config.toml
crop_scale_min = 1
horizontal_flip = false
norm = "batchnorm"
loss = "cross_entropy"
lr = 0.0017
beta1 = 0.95
precondition_frequency = 16
epochs = 2.0
Rows from block 25 of a small image classifier, named by matrix and row number. Each number is 128 + 24 x the weight over its row's rms, rounded and kept within 0 to 255. All counts start at 0.
After each channel's rows are labels from the 100 images, of 14976, where the channel reaches its highest value: "colour at peak" is the nearest of a few named colours to the mean colour under the peak. Only what is clearly more common there than usual is listed. The data: cartoon faces. In brackets: how many of the 100, against the usual share in percent.
# conv1: bottleneck pointwise conv (model.blocks.27.conv1.weight, 128x480x1x1), inputs 400-479

conv1.126 [135 127 156 144 134 108  93 102  91 100 135 133 107 137  98 170 132 150 137 117 118 170 155 151 151 132 100  84 157 185 243 223 141 107 115 144 138 150 169 127 153 145  92  95 126 145 114  98 120 154  98 119 112  94 118  95 122 145  97 105 109  77 101 114 126 115 103  90  88 111 127 135 110 168 153 141 138 130 116 149]
colour at peak: orange (26 vs 2.8)

conv1.95 [106 159 111 134 107 147 107 111 115 109 139 125 106 127 127  95 185 124 120 159 148 117 106 162 102 121 120 163  89 132 128 135 144  79  90 138 165 147 154 111 101 149  91 128 132  96 138  82 118 171 145 179 141 182 200 199 156 178 109 122 111 127 134 181 127 141  84 136 180 100 113 160 124  57  94  86 178 166 139 137]
colour at peak: grey (78 vs 40.8)

conv1.116 [109 151 102  90  97 127 136 108  88 127  96 109 112 153 116 147 160  83 149 130  90 175 150 131 113 135 135 114 168  73 203 136  98 100 148  74 128 165  99 141 156 143 112 112 124 171  94 144 196 128 136 131 144 148 149 135 141 140  85 160 119 140 121 154 100 112 129  82  91 149 117 121 154 108 159 121  79 128 190 124]
colour at peak: grey (78 vs 40.8)

conv1.85 [194 105 151 133 131 208 126  88 136  97 137 126 121 141  94  98 151  93 132 123 149 128  65  63 147  75 204 108 151 141 118 139 113  67 124  57 188 163  76 142 125 107 148 120 164 100 116 148  90 114  81 109 138  73 138  92 115 127 176 170  76 128 166 135  98 135  94 113 208  91 121 186 133 114 117 102 130 177 122 112]
colour at peak: grey (75 vs 40.8)

conv1.107 [114 105 120 164 152 139 106  82 172 146 125  86 132 111 106 129 127 128 119 129 162 111 102 101 103 102 124 123 172 153 176 133  77 178 114 127 179 140 169 112  87 127 108 121 141 134 151 133 154 106 114 118 102  96 144 107 136 167 161 156 131 116 123 161 172 193 143 163 114  97 174 123 174 178 173  68  72 171  91 162]
colour at peak: grey (87 vs 40.8)

conv1.13 [122 100 134 132 151 103 115 127  79 129 109 140  78 135 185  84 107  97 126 158 161 152  95  95 116  97 116 162 175 143 129 167 187 155 136 118 142  60 130  91 129 135 187 120 125 189 118 120  81 139 153  99  83 100 127 148 143 143 165 107 111 104 115 149 215 113 194 142  92 111 142 149 176 104 153 118 166 100 133  52]
colour at peak: grey (72 vs 40.8)

conv1.33 [132 136 119 135 152 153 101 124 126 155  86 106 146 111 125 167 175  87 134 117 128 173 194 144 135  96  81 129 142 127 173 155 118 139 112 138 123 200 115 106 153 180 123 149 142 101  98  98  78 114 111  76 137 116 126 108 130 138  94 130 133 140 106 106 154 147 116 105 117 103 111 154  65 138 104 127 135 168 127 108]
colour at peak: orange (25 vs 2.8)

conv1.86 [142 131  94 128 121 102 132 119 193 158  93 165 106 177  98 115 206 138 120 139 145 149 113 178 131 138 131 130 198 139 120 153 147 121 119 125 165 131 136 114  92 166  98  40 148 146 158 142 163  74 139 136 107 118 137  16 126 108  80 123 120 147 157  68 143 111 131 117 134 144 127 107 152 117 120  81 134 145 114 182]
colour at peak: cyan (28 vs 3.2)

conv1.10 [115 134 139  89 111 128 113 129 169 107 139 131 154 130 120 127 108 115 159 186 162 192 101 128 151  92 100 162 166  88 124 199 114 179 116 102 164 143  86  86  62 213 107 141 118 142 142 105 112 164 137  97 103  63 107  82 104 125 183 147  49 112 111 174 118  84  67 137 120 139  81 115 101 103 111  79 124 159  83 141]
colour at peak: grey (90 vs 40.8)

conv1.71 [135 146 123 118 193 143 110  94 206 157 166 117 141 200 160 123 157 132  98  87 114 130  87 192 242  68 170 114 114 155 134 106 166 154 134 136 116 126 117 124 121 130 126  97 100  98 123 148  69 156 131 117  78 160 109 115 114  86 158  92 161 141 128 149 129 123 123 161 106 138 114 150 126 171 141 136 106 122 122 101]
colour at peak: grey (70 vs 40.8)

conv1.51 [ 93 110 126 160 153 108 115 154 135 152 129 160 159 149 142 112 142 159 118 141 176 157 148 122 159 170 132 118 122 160 107 123 170 157  65 114 116 142  92 133 107 140 162 154  93 131 126  75 133 180 169 180 169 137 175 189  71 183 138  97 105 121 116 143 208 102  91 150 219 108 112 134  87 159  83  70 138 176 139 135]
colour at peak: grey (71 vs 40.8)

conv1.34 [116 124 119  91 138 117 141 162 154 164 115 154 158 154 134 122 156 189 123 147 134 139  84 112 184 164 185 125 121 117 127 148 143 158  97  86 139 165 163 157 147  94 210 158 100 107 159 142 133 199 167 131  93 136 117 164 170 114 187 153 138 147  97 205 137  86  80 130 118 163 133 143 131  91 122 171 200 153 174 159]
colour at peak: grey (71 vs 40.8)

conv1.29 [116 121  75 137  85 150 108 102 184 139 133 115 130 124 160  91 172  91  90 140 107 166 159  68 136 105 145 105 185 129 169 125  82 150 169 183 166 131 128 115 118 146 116  55 141 116 102 164 170 116 136  99 130  94 108 112 124 162 132 113  81  93 137 102  99 192 140  98 128  63 178 164 151  93 138 101 122 187  88 137]
colour at peak: grey (71 vs 40.8)

conv1.88 [114 164 120 136 130 119 146 151 129 121 138 131  90  74 132 109 109 112 127 129 122 128 124 113 132  90 209 137 202 115 157 139 138 185 136 172 110 129 120 125 171 150 135 103 175 141 128 103 141 187 100 162  97  92 118 210  98 190 119  98 131 147  55 131 166 143 161 110 121 103 167 131 140 130 163 126 108 180 149 136]
colour at peak: grey (80 vs 40.8)

conv1.73 [126 113 123  94  95 114 138 122 110 208 140  95 128  83 115 190 148 126 171 138 181  87 143 113 149 153 144 119 147 131  69 137 123 128 141 116  45 122  84 125 107 133 100  98  83  96  94 163 107  99 129 132 130 128 137  98  85 132 110 141 140  45 110 165 147  80 119 114 139 109  89 126 151 125 120  97 147 163  95  95]
colour at peak: pink (31 vs 12.1)

conv1.58 [105 100 168 115 156 109 118 147 163 109 151 110 149 133 145 119 151 164 181 116 146 136 112 146 159  99 110  72 111  54  92 146 130 173 133 124 116  92 153 110 104 171 116 130  91 115 112 122 189 129 160 139 119 115 176 122  51 111 119 127  97 134 128 149  94 160 143 120 141 118 113  80  97 131 101 126 129 191 107  74]
colour at peak: grey (88 vs 40.8)